python train.py --encoder_arch="convnext" --model="model that answers yes/no questions on an image's attributes" --dataset="single printed letters, digits and signs in grey, bent and noisy" --train_examples=197500 --image_size=32 --crop_scale_min=1 --horizontal_flip=false --translate=0.06 --questions_per_image=4 --encoder_isotropic=false --encoder_norm="layernorm" --encoder_activation="silu" --encoder_mlp_ratio=4 --encoder_layer_scale_init=0.1 --encoder_dropout=0.1 --encoder_inner_norm=false --encoder_patch_size=[2, 2] --encoder_depths=[2, 4, 2] --encoder_widths=[64, 128, 256] --encoder_kernel_size=7 --fusion="cross_attention" --fusion_encoder_width=128 --fusion_encoder_layers=6 --fusion_encoder_norm="layernorm" --fusion_encoder_norm_position="pre" --fusion_encoder_activation="gelu" --fusion_encoder_mlp_ratio=6 --fusion_encoder_head_dim=16 --fusion_encoder_fused_qkv=true --fusion_encoder_bias="all" --fusion_encoder_qk_norm=true --fusion_encoder_parallel_block=false --fusion_encoder_inner_norm=false --fusion_encoder_drop_path=0.1 --fusion_encoder_positions="rope" --fusion_encoder_cross_attention_every=1 --init="torch_default" --residual_init="zero_last" --optimizer="adamw" --lr=0.00086 --beta1=0.95 --beta2=0.98 --eps=1e-08 --grad_clip=1.0 --ema_decay=0.999 --steps=16800 --batch_size=384 --epochs=32.7 --lr_schedule="cosine" --final_lr_fraction=0 --warmup_steps=500 --weight_decay=0.3
Rows from block 4 of the image encoder, named by matrix and row number. Rows with one number belong to one neuron. Each number is 200 + 40 x the weight over its row's rms, rounded and kept within 0 to 999. All counts start at 0. After the name is the row's rms in percent of the matrix's.
# fc1: MLP up (encoder.blocks.4.mlp.fc1.weight, 512x128), inputs 0-63
# fc2: MLP down (encoder.blocks.4.mlp.fc2.weight, 128x512, transposed), outputs 0-63
fc1.124,087,234,221,224,293,218,156,277,265,225,174,157,195,234,180,199,204,192,158,170,200,179,189,250,176,170,202,223,189,186,134,138,214,222,173,152,234,233,184,195,207,218,197,186,301,242,213,167,255,202,150,143,289,187,206,316,208,222,185,219,234,223,233,239,98
fc2.124,083,249,179,169,189,147,235,234,181,176,195,213,141,212,213,194,213,286,189,207,239,192,196,169,183,175,195,230,157,228,247,153,115,265,224,181,209,245,99,209,264,191,211,229,201,205,196,218,185,231,250,257,203,98,194,179,221,228,190,203,149,96,219,218,170
fc1.125,096,213,197,182,229,219,258,249,146,174,218,228,224,114,166,135,118,148,196,138,240,119,150,240,253,249,137,224,191,259,228,172,175,167,204,205,251,215,247,182,193,206,212,201,181,208,197,174,264,204,228,215,231,190,248,110,179,158,287,206,144,132,168,216,202
fc2.125,104,202,213,255,129,210,157,166,230,178,213,181,253,185,203,219,249,186,246,165,126,204,241,176,283,212,255,235,190,185,141,216,216,185,275,278,227,199,186,199,144,182,236,195,198,241,177,223,211,160,171,146,155,177,246,231,248,187,255,256,225,289,153,181,225
fc1.126,083,195,245,190,254,200,177,320,256,198,145,193,175,148,226,159,196,180,224,199,253,205,218,211,183,222,197,188,172,183,164,183,116,186,211,187,239,229,207,184,180,216,225,249,221,253,184,193,258,230,146,182,276,173,247,296,120,200,239,211,214,221,230,236,162
fc2.126,079,275,186,178,200,215,264,207,197,196,178,193,191,243,188,222,183,235,208,257,213,193,214,128,198,180,157,240,189,237,217,196,171,235,222,266,164,246,187,193,230,179,216,259,172,196,200,237,208,165,238,245,168,113,190,193,215,166,225,187,138,186,161,241,252
fc1.127,103,193,152,206,173,223,225,206,176,213,258,197,190,207,211,153,187,183,226,231,216,179,134,260,145,165,251,205,187,211,223,154,247,223,136,133,260,182,221,204,234,194,229,183,123,200,186,167,202,220,218,181,213,205,210,98,269,200,257,255,207,189,166,236,254
fc2.127,104,142,220,245,176,182,158,241,220,178,296,172,256,201,193,204,190,182,279,152,115,204,207,237,170,185,219,213,197,269,181,183,192,100,236,142,230,145,217,232,197,176,238,161,248,197,203,177,199,232,196,209,191,204,296,235,239,230,180,148,318,184,204,201,180
fc1.128,099,195,261,187,240,200,197,278,205,223,142,233,215,182,234,137,182,189,206,190,226,153,171,208,247,207,202,212,142,237,224,222,230,207,139,150,182,279,219,143,194,188,168,189,186,273,212,215,223,186,141,172,214,243,283,258,162,168,260,209,215,265,252,261,154
fc2.128,093,224,201,170,229,230,275,181,244,186,203,187,173,293,197,190,216,205,227,219,236,207,219,187,262,145,197,274,164,247,229,200,167,266,181,234,191,205,163,194,263,258,159,267,213,181,185,177,218,161,211,219,187,259,182,221,144,183,242,203,162,202,167,261,229
fc1.129,095,232,227,214,186,262,212,225,207,238,216,190,206,239,162,145,257,125,238,230,178,132,215,166,171,183,170,247,192,212,127,199,150,191,207,225,178,249,216,116,213,211,177,205,248,224,175,167,168,167,185,141,234,214,155,267,187,212,129,225,194,179,228,244,157
fc2.129,088,264,184,196,246,194,205,215,162,238,162,194,222,221,177,187,194,239,134,251,246,197,186,189,179,244,176,222,195,209,216,199,178,220,163,209,219,251,260,220,282,223,155,231,170,181,219,179,213,186,241,248,161,270,133,154,216,204,120,234,163,192,221,267,168
fc1.131,080,197,198,170,232,275,200,239,232,226,173,211,164,136,168,211,198,179,222,165,257,190,171,252,152,229,225,245,240,209,165,153,236,192,191,182,241,236,215,204,166,177,174,209,257,189,158,110,168,111,199,167,271,171,197,258,150,155,181,205,210,229,212,249,220
fc2.131,080,229,166,193,275,175,257,211,193,191,174,181,242,236,195,201,237,242,241,252,210,235,204,205,152,197,155,260,204,269,229,143,159,214,259,262,190,246,256,256,256,189,205,259,168,184,224,240,211,134,230,226,145,186,246,201,258,180,195,222,232,183,141,265,227
fc1.132,095,140,202,218,233,146,225,221,283,252,141,190,202,180,249,226,242,236,179,260,170,229,148,225,187,192,232,245,247,175,196,220,191,195,169,153,230,176,176,221,168,153,205,212,192,198,189,154,147,119,181,145,318,170,207,286,134,182,165,260,236,242,210,232,313
fc2.132,102,168,165,72,279,238,248,223,230,183,177,189,198,242,199,218,198,171,250,271,235,214,151,228,133,199,171,221,214,138,206,179,250,183,177,157,142,201,208,208,205,193,268,240,172,189,188,273,199,133,222,188,149,156,189,167,199,248,166,171,199,189,181,216,233
fc1.133,104,191,229,212,233,106,173,231,272,233,130,187,232,184,223,136,224,209,179,243,187,191,166,218,192,198,214,210,221,238,169,213,168,184,94,145,215,179,222,185,196,173,199,245,179,241,157,251,164,213,131,126,294,193,208,310,157,248,160,234,233,228,180,245,239
fc2.133,103,184,181,206,264,180,258,227,223,182,213,203,145,259,221,208,214,167,217,277,260,182,107,229,137,162,207,209,203,78,236,169,252,234,106,177,135,255,224,228,244,222,232,246,190,187,186,226,186,191,211,211,173,179,111,174,147,211,170,161,149,152,273,194,215
fc1.134,094,225,216,202,225,116,246,265,193,177,196,219,172,143,189,167,153,289,214,178,219,177,121,258,232,211,223,187,189,227,243,133,223,186,157,164,249,156,215,194,214,217,231,186,172,223,189,183,213,244,200,222,241,233,292,114,232,132,222,208,158,200,160,249,235
fc2.134,088,184,229,277,147,193,169,156,264,167,240,205,181,132,194,186,216,159,210,167,164,209,224,185,237,176,183,180,181,161,157,176,246,204,233,202,163,177,214,178,160,191,264,198,215,225,199,236,182,167,171,107,182,100,254,250,192,193,246,194,190,231,136,130,273
fc1.135,129,137,179,221,190,176,250,221,195,215,225,261,135,295,222,229,175,244,209,219,145,216,112,189,234,138,211,205,200,197,275,212,230,196,139,104,249,209,167,207,215,121,215,205,180,208,187,184,151,176,223,208,233,218,212,166,252,229,256,235,202,195,232,267,243
fc2.135,137,185,162,184,226,271,188,230,274,209,281,196,208,216,183,168,193,164,265,179,197,195,169,234,216,196,221,248,132,160,181,173,181,159,200,110,201,148,236,183,201,259,176,182,232,177,209,202,189,215,233,179,188,193,284,214,207,192,214,150,305,206,156,236,205
fc1.136,112,236,211,224,197,242,224,202,276,282,168,181,222,254,194,117,280,127,229,254,157,137,228,167,177,181,192,238,177,207,146,214,182,182,175,179,158,253,208,136,214,175,169,240,184,227,218,200,187,201,191,159,253,198,193,259,180,256,121,251,222,183,225,218,193
fc2.136,105,180,207,188,255,230,186,241,151,221,180,200,227,208,231,204,174,195,175,249,288,192,160,199,175,233,198,194,246,176,182,250,208,200,148,186,210,200,254,252,237,259,147,193,197,228,194,156,209,205,198,247,165,295,108,178,185,224,122,193,152,148,250,257,144
fc1.137,074,256,160,225,268,231,212,178,214,204,228,237,197,272,211,165,211,259,274,186,111,196,179,208,231,163,164,227,144,203,202,206,276,175,122,182,185,205,176,164,183,177,148,173,183,219,221,224,234,239,241,198,229,220,158,149,295,190,169,184,215,195,236,212,222
fc2.137,074,167,221,237,175,207,179,211,210,178,240,195,180,162,209,188,194,207,203,122,207,185,194,198,205,190,182,159,237,170,178,263,199,186,175,192,217,149,290,221,122,297,181,156,276,244,210,111,219,234,184,219,218,247,185,255,181,262,190,210,241,170,222,208,133
fc1.138,093,274,155,227,253,180,228,211,235,209,221,222,188,264,206,145,246,235,201,255,132,202,209,220,199,214,234,228,185,198,153,169,239,186,138,151,212,142,194,160,246,134,219,217,196,213,244,203,202,225,263,185,274,165,177,124,299,210,147,198,189,220,188,201,213
fc2.138,091,148,219,235,157,199,142,233,203,169,243,218,178,83,218,211,161,214,220,147,215,190,177,239,178,198,188,129,236,211,198,237,236,223,198,139,222,187,247,198,171,253,197,135,254,239,196,166,205,244,174,167,253,173,157,228,144,249,193,201,211,123,256,162,163
fc1.140,103,236,196,196,217,267,249,207,201,135,281,253,198,228,151,191,160,190,204,155,206,176,145,190,229,229,101,245,188,217,170,188,204,117,236,213,242,258,241,199,176,181,214,242,252,244,194,199,200,218,226,196,177,224,180,230,242,261,203,147,167,148,233,193,212
fc2.140,093,243,203,274,189,166,140,198,173,218,193,192,248,118,208,213,171,236,234,183,227,199,155,160,232,236,171,234,208,110,167,218,213,201,231,212,223,207,190,212,159,217,172,221,183,236,193,158,218,221,212,183,167,206,191,228,259,203,218,260,208,234,159,241,156
fc1.141,093,246,133,207,228,181,274,232,249,218,174,191,194,246,233,138,250,210,206,273,133,168,217,216,183,232,216,236,193,207,192,184,168,202,168,159,217,153,175,190,221,182,210,201,174,202,253,194,191,204,270,183,280,185,198,92,231,168,133,263,141,246,178,201,251
fc2.141,095,130,223,215,177,197,111,208,189,184,219,198,256,133,200,182,188,146,205,173,197,210,208,214,195,246,216,118,252,213,187,240,281,159,212,169,215,168,232,231,153,242,231,118,211,233,211,175,185,219,171,157,226,206,157,216,160,209,193,171,218,189,259,106,190
fc1.142,090,205,247,185,241,203,176,288,222,237,149,221,221,164,219,139,190,178,190,211,255,166,171,241,176,209,220,246,145,233,156,156,207,229,125,168,194,258,206,166,185,209,182,181,189,252,182,209,239,204,122,167,229,185,260,255,165,141,239,236,224,239,247,288,160
fc2.142,081,254,196,191,203,198,304,214,228,187,202,206,167,297,215,230,246,214,236,241,177,180,233,195,203,143,210,256,172,253,246,172,162,248,192,292,188,235,142,205,260,224,169,260,219,171,212,211,208,161,235,237,173,224,193,206,163,191,178,221,152,207,227,225,235
fc1.143,096,206,269,201,241,216,215,250,214,222,202,281,253,115,193,163,157,212,240,150,269,176,176,202,271,245,194,255,143,202,191,181,226,175,210,200,245,247,201,196,168,219,234,202,198,207,142,227,184,160,143,174,206,212,242,274,130,187,189,206,215,173,257,263,201
fc2.143,093,290,191,182,242,221,286,158,239,206,129,207,160,209,172,192,285,185,154,258,209,199,193,199,225,185,163,249,167,125,209,176,206,272,178,284,164,253,181,145,178,174,171,260,181,197,185,205,207,148,217,179,171,271,207,211,186,200,193,268,144,247,137,247,252
fc1.146,115,204,177,229,196,274,266,232,186,222,204,179,207,205,193,160,217,94,167,198,213,155,225,220,204,207,176,278,209,190,205,157,158,196,220,223,192,266,187,172,228,218,230,210,186,206,213,177,207,149,261,169,239,210,171,119,178,190,257,253,170,170,225,202,187
fc2.146,110,216,207,175,184,244,122,171,128,235,143,186,290,266,205,211,222,234,182,199,169,169,197,204,226,294,251,243,197,238,157,220,190,122,237,240,274,215,194,221,262,151,163,159,191,217,210,191,211,202,223,237,174,272,235,163,271,176,147,226,226,242,210,218,165
fc1.147,088,137,245,231,206,157,197,260,268,240,151,147,158,205,223,183,213,209,182,273,216,290,156,176,141,103,197,150,251,176,209,231,128,252,223,151,192,201,168,169,224,218,204,179,180,254,187,155,206,211,151,144,273,217,274,281,165,200,194,274,240,215,167,192,209
fc2.147,084,197,180,155,254,211,246,216,203,185,233,170,216,294,193,177,201,185,203,242,238,204,203,191,185,163,202,202,163,205,165,164,172,176,185,138,160,218,246,193,314,175,238,224,181,156,206,276,212,197,248,198,208,69,235,185,179,164,192,125,189,179,184,204,225
fc1.150,087,222,231,224,186,122,182,191,260,222,180,193,244,140,158,155,185,250,185,227,285,155,179,253,163,221,239,224,174,236,118,157,198,234,138,153,238,179,197,208,158,212,237,197,193,208,146,206,211,231,135,188,246,202,210,292,210,198,145,248,221,182,193,248,247
fc2.150,092,195,174,253,276,117,298,256,218,202,224,249,140,171,231,187,270,188,228,247,198,201,154,199,119,157,166,147,198,125,221,160,224,199,129,198,148,267,199,170,212,210,217,217,179,208,198,229,174,209,221,221,198,168,156,197,182,209,120,228,146,172,238,177,188
fc1.151,104,215,217,187,236,216,205,288,174,203,170,204,165,170,183,136,162,127,293,238,181,222,157,212,228,216,186,121,209,246,246,233,203,207,239,161,159,189,233,158,207,157,182,273,161,257,248,188,282,224,204,234,198,227,271,158,202,174,295,190,212,232,171,199,177
fc2.151,124,147,211,292,159,228,183,240,211,176,250,187,225,219,198,208,157,209,238,162,232,200,243,165,239,155,165,220,234,302,180,223,201,243,234,259,200,146,282,256,209,273,207,233,240,249,182,186,191,153,157,240,189,190,192,252,190,177,267,170,184,154,204,202,225
fc1.152,086,219,157,202,254,248,259,211,192,201,251,294,211,272,233,193,166,228,187,120,183,146,136,212,271,178,130,214,142,250,254,239,224,197,165,163,204,272,178,173,183,145,166,210,164,246,239,228,213,174,242,238,242,188,226,146,242,204,263,195,174,180,291,214,227
fc2.152,092,180,220,149,150,236,187,210,229,192,226,178,208,199,215,191,188,209,276,138,210,205,220,189,257,172,185,200,209,163,163,268,182,192,222,220,255,123,120,214,94,307,148,194,243,233,195,139,203,202,201,197,185,269,249,258,179,221,234,277,263,256,204,251,151
fc1.153,113,255,269,184,261,200,181,278,253,233,157,206,209,212,204,142,226,158,230,173,243,179,204,221,213,231,216,245,121,232,154,160,207,217,157,211,181,224,208,140,194,165,183,208,247,232,241,196,255,204,171,179,241,184,212,277,191,191,156,207,217,258,270,238,132
fc2.153,107,232,189,235,199,149,268,271,157,196,179,235,149,197,189,205,211,258,174,219,237,202,207,226,172,153,173,189,215,226,271,244,154,315,181,244,201,275,232,192,241,253,189,233,208,199,184,195,187,171,223,263,247,178,123,178,192,226,199,272,99,102,290,220,189
fc1.155,103,175,241,223,150,188,200,177,220,259,195,240,229,238,188,117,230,215,244,280,167,136,146,158,165,177,192,224,240,207,174,245,205,156,130,158,235,227,205,165,215,190,177,254,192,200,113,194,128,176,145,115,228,253,179,274,194,300,153,205,219,229,190,273,214
fc2.155,106,215,177,259,290,194,221,209,238,211,219,208,178,220,201,205,220,184,145,257,251,191,135,238,174,186,205,243,127,109,229,164,227,198,112,102,138,224,283,206,261,198,153,226,222,170,186,199,210,177,215,189,150,287,100,192,167,193,128,159,233,200,194,231,202
fc1.156,110,229,216,192,267,257,230,279,199,249,123,190,196,224,220,160,186,130,121,230,145,228,206,208,278,217,193,268,170,210,189,223,169,192,239,232,152,204,193,164,231,183,171,206,162,227,292,158,207,118,264,233,267,150,193,161,151,156,217,209,213,211,281,134,193
fc2.156,118,215,216,87,150,259,136,236,163,180,138,176,253,205,156,207,148,207,177,194,237,201,267,143,266,222,170,187,259,249,211,282,185,259,260,299,240,162,101,230,183,240,207,185,206,222,201,211,208,176,201,213,208,201,172,183,207,212,241,237,163,202,219,216,187
fc1.157,118,217,220,187,237,97,161,196,270,208,151,233,211,205,206,189,218,299,178,250,207,173,142,243,185,194,220,199,235,217,162,209,240,193,103,137,213,152,201,192,200,149,165,203,162,219,185,213,197,230,138,186,265,195,204,261,239,231,150,242,214,211,208,277,232
fc2.157,116,154,184,228,244,144,248,194,261,159,269,227,118,176,221,199,232,154,224,224,242,226,133,232,154,139,184,166,204,116,239,200,262,242,123,138,117,226,244,199,175,257,211,200,227,190,195,222,198,178,186,150,190,136,118,225,133,238,204,158,183,153,251,167,241
fc1.158,106,243,222,201,239,157,254,229,176,215,209,261,170,209,211,132,150,230,224,190,179,164,187,192,282,196,195,192,131,236,296,166,180,151,143,194,209,178,179,168,189,199,245,169,157,222,196,238,233,203,216,242,205,247,278,151,182,173,215,223,118,196,222,233,208
fc2.158,104,208,256,277,194,248,150,172,244,184,183,202,247,166,212,192,234,151,160,190,204,196,227,196,274,220,257,156,146,114,117,209,217,224,188,185,218,163,234,139,140,220,198,176,193,219,221,174,185,213,183,109,192,217,197,211,197,179,199,211,151,297,172,158,257
fc1.159,096,147,225,213,218,219,193,247,235,223,234,195,162,177,160,178,205,201,242,201,258,214,159,246,139,169,221,239,248,179,151,166,183,177,198,156,296,229,222,176,221,237,241,217,253,209,121,177,169,209,156,144,264,193,189,292,207,280,181,236,213,215,195,249,219
fc2.159,105,244,169,206,254,157,217,195,207,216,209,218,189,255,210,215,198,217,175,242,194,193,142,196,131,186,195,269,130,175,217,115,180,184,173,148,187,282,212,211,275,103,203,246,177,156,209,246,191,204,264,233,166,155,256,168,279,216,151,144,254,161,163,257,196
fc1.160,094,221,218,206,220,193,175,218,271,234,185,163,161,262,166,148,211,228,213,214,171,190,185,199,120,152,246,230,229,204,138,190,211,203,184,171,249,228,216,138,228,236,244,215,254,236,161,193,224,226,126,146,256,230,178,322,244,274,152,230,223,172,192,252,187
fc2.160,102,208,159,185,256,139,240,223,198,213,242,222,140,240,203,211,216,244,179,214,262,189,154,207,127,157,188,203,154,190,215,129,157,206,135,127,155,257,211,234,312,162,195,225,205,167,222,217,190,232,252,241,188,154,170,161,226,223,115,144,198,100,209,231,143
fc1.161,090,139,246,222,220,137,209,226,308,263,120,159,214,168,225,177,231,200,213,262,222,215,156,221,148,163,224,207,255,211,176,218,201,243,157,153,228,190,198,181,168,150,192,209,181,240,159,162,142,209,148,124,267,189,237,288,175,256,166,261,243,237,211,254,292
fc2.161,092,169,139,173,302,193,294,229,233,206,234,222,156,288,203,202,219,152,236,276,238,185,135,246,136,174,194,231,188,134,217,175,246,177,127,132,126,246,268,226,263,208,217,252,179,168,182,256,197,153,229,202,163,187,203,193,177,226,150,183,211,160,202,225,191
fc1.162,099,208,196,212,244,157,238,247,162,187,203,252,185,166,196,145,142,258,229,169,259,171,130,251,238,196,196,167,151,202,235,147,222,217,183,153,240,169,172,177,200,251,255,161,146,215,191,198,226,194,169,217,245,237,298,130,243,127,259,250,195,245,181,257,222
fc2.162,096,222,214,208,154,202,202,161,266,169,229,196,173,186,208,183,234,175,205,159,139,213,256,182,243,148,197,213,165,208,171,178,194,185,254,203,202,203,204,154,146,164,258,207,207,210,205,223,194,174,194,153,185,147,306,232,191,178,236,195,225,269,128,154,270
fc1.164,104,199,198,228,246,201,210,185,238,186,192,237,150,239,199,240,180,200,130,248,120,265,199,162,242,143,120,227,310,168,206,197,126,113,253,188,220,222,206,205,206,220,243,234,232,211,169,157,188,181,204,157,262,191,160,268,182,276,182,223,207,169,201,175,255
fc2.164,112,240,223,117,214,226,156,162,198,200,195,147,249,182,200,192,143,198,196,241,250,200,154,206,185,273,172,228,186,108,157,160,219,169,181,104,189,201,116,175,203,150,218,229,169,211,198,241,222,229,215,171,165,105,165,180,270,211,237,137,221,195,130,225,190
fc1.165,094,194,248,180,258,226,207,277,188,209,149,202,219,125,216,140,173,145,228,208,296,172,224,234,207,225,178,211,149,210,181,162,159,232,186,157,211,236,223,173,154,210,247,198,161,230,173,214,227,171,149,203,264,192,277,204,140,116,226,248,247,226,204,232,213
fc2.165,087,250,220,186,202,221,271,194,217,175,173,186,189,291,201,209,233,198,224,240,140,201,272,170,234,151,184,236,197,269,223,180,182,218,241,300,218,223,164,196,249,164,227,254,186,200,205,212,218,137,194,217,157,239,247,207,176,156,179,212,168,284,185,220,264
fc1.166,095,238,182,186,235,109,240,256,190,213,141,175,193,151,223,144,183,187,221,222,181,192,165,240,245,210,241,196,141,232,259,148,200,199,168,159,208,116,176,198,207,213,251,184,157,206,223,194,193,188,233,226,255,226,295,108,168,112,215,236,153,243,148,255,256
fc2.166,094,159,247,237,177,260,157,181,253,156,201,171,248,188,201,185,228,144,188,188,181,203,275,214,243,188,233,171,209,207,159,215,259,191,195,219,194,169,238,192,176,184,269,163,202,215,192,220,209,163,152,117,193,184,238,212,163,187,221,157,195,299,204,98,291
fc1.167,109,261,238,203,242,218,196,264,255,213,160,131,228,187,194,146,235,100,185,218,181,180,283,197,220,238,167,261,166,178,168,135,142,178,193,253,156,223,208,148,235,210,237,197,221,190,262,203,225,206,202,195,208,219,212,178,190,164,181,249,178,195,214,181,144
fc2.167,107,219,264,192,165,209,175,169,127,224,139,202,203,196,196,182,196,243,123,221,194,205,200,225,203,257,181,176,280,259,195,256,165,222,180,267,270,242,220,226,282,189,161,173,208,229,214,162,210,202,175,261,227,231,146,181,215,202,147,245,109,163,288,198,223
fc1.168,084,276,164,214,230,205,264,220,221,205,235,186,197,243,192,105,229,203,238,259,144,186,230,220,182,233,165,251,180,187,178,163,180,158,163,183,168,132,217,198,234,169,209,213,160,221,211,196,182,240,252,191,241,206,178,106,250,182,141,225,153,228,154,196,229
fc2.168,083,161,235,263,164,178,127,216,187,183,227,199,214,99,212,219,179,189,163,184,198,200,208,213,206,240,183,127,269,214,182,249,264,182,229,184,233,178,301,215,151,241,203,136,234,237,192,148,211,191,158,182,207,221,134,236,185,218,193,217,190,163,237,134,208
fc1.169,091,211,284,205,257,211,219,314,218,180,161,220,212,135,204,157,163,199,223,155,276,181,170,200,224,236,149,196,133,230,188,175,196,211,167,201,214,256,225,178,173,215,199,208,184,284,183,207,263,189,142,184,233,237,268,233,150,133,227,230,233,230,185,196,136
fc2.169,089,237,212,239,160,175,260,181,222,169,184,185,178,250,199,231,242,209,189,216,177,209,244,133,258,160,202,224,190,222,229,209,174,232,258,309,184,231,193,187,237,196,216,232,194,194,204,200,218,161,212,203,181,195,207,222,169,159,221,230,129,269,176,188,262
fc1.170,094,175,204,214,173,198,205,227,281,279,176,152,231,212,208,136,266,137,203,244,188,177,162,229,81,179,256,217,233,208,153,219,187,221,158,141,221,224,225,150,225,245,206,205,189,239,165,165,193,196,151,135,256,207,204,258,170,218,171,285,232,205,191,280,245
fc2.170,093,207,163,173,292,168,241,203,193,220,205,213,186,277,187,196,229,176,189,245,200,187,179,225,133,188,202,225,190,239,222,122,192,154,126,175,145,247,149,252,292,146,189,240,178,158,212,244,194,156,241,259,149,220,187,151,220,223,113,131,237,141,199,232,183
fc1.171,098,234,207,181,271,251,246,274,172,210,178,211,201,194,196,143,142,137,168,209,229,185,198,201,286,217,180,201,141,225,243,207,145,200,226,237,138,226,203,154,203,245,222,196,135,245,275,194,262,167,238,214,200,167,257,123,160,161,308,227,190,222,238,193,180
fc2.171,113,229,270,132,162,272,147,186,194,201,175,153,258,211,197,213,187,203,172,158,192,204,280,151,286,205,182,191,228,297,151,259,169,225,257,250,263,140,78,168,181,212,188,196,211,228,198,165,226,179,184,206,202,243,209,195,164,180,227,202,170,281,162,230,204
fc1.173,105,268,205,216,262,202,196,273,228,228,207,180,180,232,214,183,197,213,182,176,211,170,207,263,208,212,252,182,144,206,193,159,236,253,163,176,164,207,158,190,235,179,186,195,188,207,286,170,255,202,213,209,241,185,249,137,252,159,218,195,214,282,238,178,98
fc2.173,126,166,248,165,120,199,193,240,189,161,238,203,186,183,211,211,181,233,213,123,206,208,277,177,217,160,197,164,247,310,224,244,130,239,251,242,251,158,159,211,186,245,204,165,258,233,197,181,194,214,183,228,236,158,192,235,177,209,233,224,162,99,254,162,185
fc1.174,088,165,236,214,230,209,208,243,237,214,229,207,199,185,187,180,218,163,208,178,229,185,156,216,147,173,195,212,222,158,137,187,169,174,203,150,281,256,176,188,225,282,249,204,256,211,112,165,228,160,134,119,280,208,218,295,180,236,213,222,206,229,169,268,189
fc2.174,095,262,171,176,237,140,225,173,218,213,172,198,201,245,195,210,221,255,155,249,197,221,155,162,172,200,182,268,121,190,232,122,178,164,198,230,158,247,201,195,292,105,220,262,170,160,230,245,200,170,264,240,157,155,224,170,249,193,164,177,226,211,136,242,211
fc1.175,115,134,194,227,241,152,267,225,220,198,198,253,155,201,243,218,154,243,171,188,172,227,125,228,296,129,176,197,217,211,301,205,194,191,160,120,243,239,186,183,203,170,209,199,156,210,175,188,158,162,209,182,240,221,238,190,178,217,287,254,183,185,223,279,262
fc2.175,114,181,184,131,207,296,171,170,270,184,232,177,211,233,197,182,214,177,258,171,201,211,179,211,231,192,210,228,147,84,118,186,202,171,189,135,186,144,184,178,153,230,236,203,220,199,197,213,175,203,215,147,178,176,303,219,223,207,239,134,250,259,132,230,225
fc1.177,092,246,187,185,196,217,218,237,191,198,227,202,210,277,229,167,229,212,227,140,210,135,185,252,197,191,177,211,112,218,222,198,279,257,82,159,156,253,205,148,191,182,170,180,189,238,238,228,254,244,200,178,182,226,198,144,282,199,187,173,215,259,227,233,123
fc2.177,097,150,214,217,176,141,229,230,186,177,231,194,166,216,223,187,211,255,231,104,200,199,219,210,211,136,192,146,241,272,230,263,140,223,216,217,256,170,230,215,216,309,157,168,254,205,192,108,189,244,186,264,260,267,174,236,156,248,188,248,203,150,256,193,96
fc1.178,091,251,178,229,245,99,199,218,256,209,214,217,250,194,189,171,206,302,213,236,229,182,179,250,173,187,249,161,206,206,127,177,214,223,119,154,229,126,177,215,198,227,198,173,174,216,213,180,248,264,144,186,244,184,245,170,271,177,174,249,159,231,162,208,191
fc2.178,090,181,208,261,160,101,204,218,221,160,245,226,121,134,191,224,227,172,183,180,167,205,212,203,167,147,193,129,217,167,244,201,237,200,160,184,160,221,164,163,149,194,252,191,208,203,203,228,182,182,209,146,220,114,200,244,150,275,181,210,168,188,229,98,193
fc1.180,095,190,224,195,203,244,237,291,204,263,148,147,183,153,245,151,190,127,159,214,236,193,252,190,234,233,200,227,159,206,224,196,163,197,200,208,141,265,209,183,199,193,210,182,197,222,234,188,244,137,220,214,217,202,265,164,124,138,252,253,221,226,221,181,180
fc2.180,086,227,260,131,189,261,182,182,169,193,149,174,261,300,217,179,245,223,200,212,171,180,304,201,269,217,227,228,210,309,168,215,131,192,235,279,252,190,145,184,263,147,175,196,195,200,198,222,216,172,196,238,181,230,230,208,251,153,197,213,154,238,200,225,261
fc1.182,093,138,203,212,184,248,241,232,232,237,196,178,229,151,172,148,238,131,240,238,262,175,197,234,117,204,223,232,225,180,165,138,163,177,217,166,239,243,217,189,210,234,264,182,215,220,139,193,219,198,172,151,242,216,217,198,178,169,203,266,200,193,158,221,254
fc2.182,097,238,190,213,240,174,184,159,188,212,174,222,226,262,190,202,230,182,193,262,126,246,191,204,186,240,200,265,182,256,208,100,204,111,219,210,197,229,186,202,297,81,191,235,162,174,222,259,192,152,224,244,117,233,249,176,265,165,131,152,242,235,143,193,233
fc1.183,115,285,173,194,192,245,200,126,167,158,223,244,233,222,127,226,222,240,172,146,215,196,204,250,155,268,170,257,201,164,103,163,233,214,192,229,298,220,229,199,164,194,197,209,261,171,160,186,147,187,236,169,248,137,116,178,273,209,87,171,204,208,221,219,221
fc2.183,111,234,177,177,182,109,226,209,164,180,188,216,119,105,195,230,225,245,213,197,167,173,235,228,155,180,134,175,213,195,263,201,236,219,254,190,192,254,152,206,139,190,250,236,202,233,197,222,230,153,188,158,227,171,152,199,198,233,208,278,211,175,223,173,155
fc1.184,093,248,153,198,211,244,219,254,214,225,222,154,199,203,208,155,209,157,195,261,199,220,196,228,170,202,252,226,190,199,220,132,181,217,197,196,179,155,196,171,259,234,222,175,126,222,265,152,209,188,260,187,240,192,285,83,220,129,248,278,153,232,173,159,231
fc2.184,104,177,264,227,148,216,132,201,188,159,234,188,270,172,212,194,198,189,167,139,161,199,300,197,215,201,243,197,218,356,160,202,186,134,235,187,251,151,134,216,219,134,242,149,234,226,186,197,193,193,166,192,191,182,237,216,217,201,198,135,243,176,221,150,214
fc1.279,118,217,260,188,241,197,231,239,203,171,166,276,248,127,195,163,165,263,198,139,269,138,152,234,290,238,146,246,136,219,199,195,243,174,190,203,274,221,198,209,153,181,202,196,176,205,166,257,170,173,154,176,219,196,233,232,160,150,185,196,203,191,252,253,212
fc2.279,116,242,188,175,201,218,278,147,239,207,149,222,129,186,193,209,259,181,252,242,207,213,173,205,229,181,162,209,180,97,213,225,242,264,206,282,179,243,185,142,135,244,176,250,179,207,195,191,205,166,208,148,177,254,169,219,159,196,237,298,150,266,159,200,240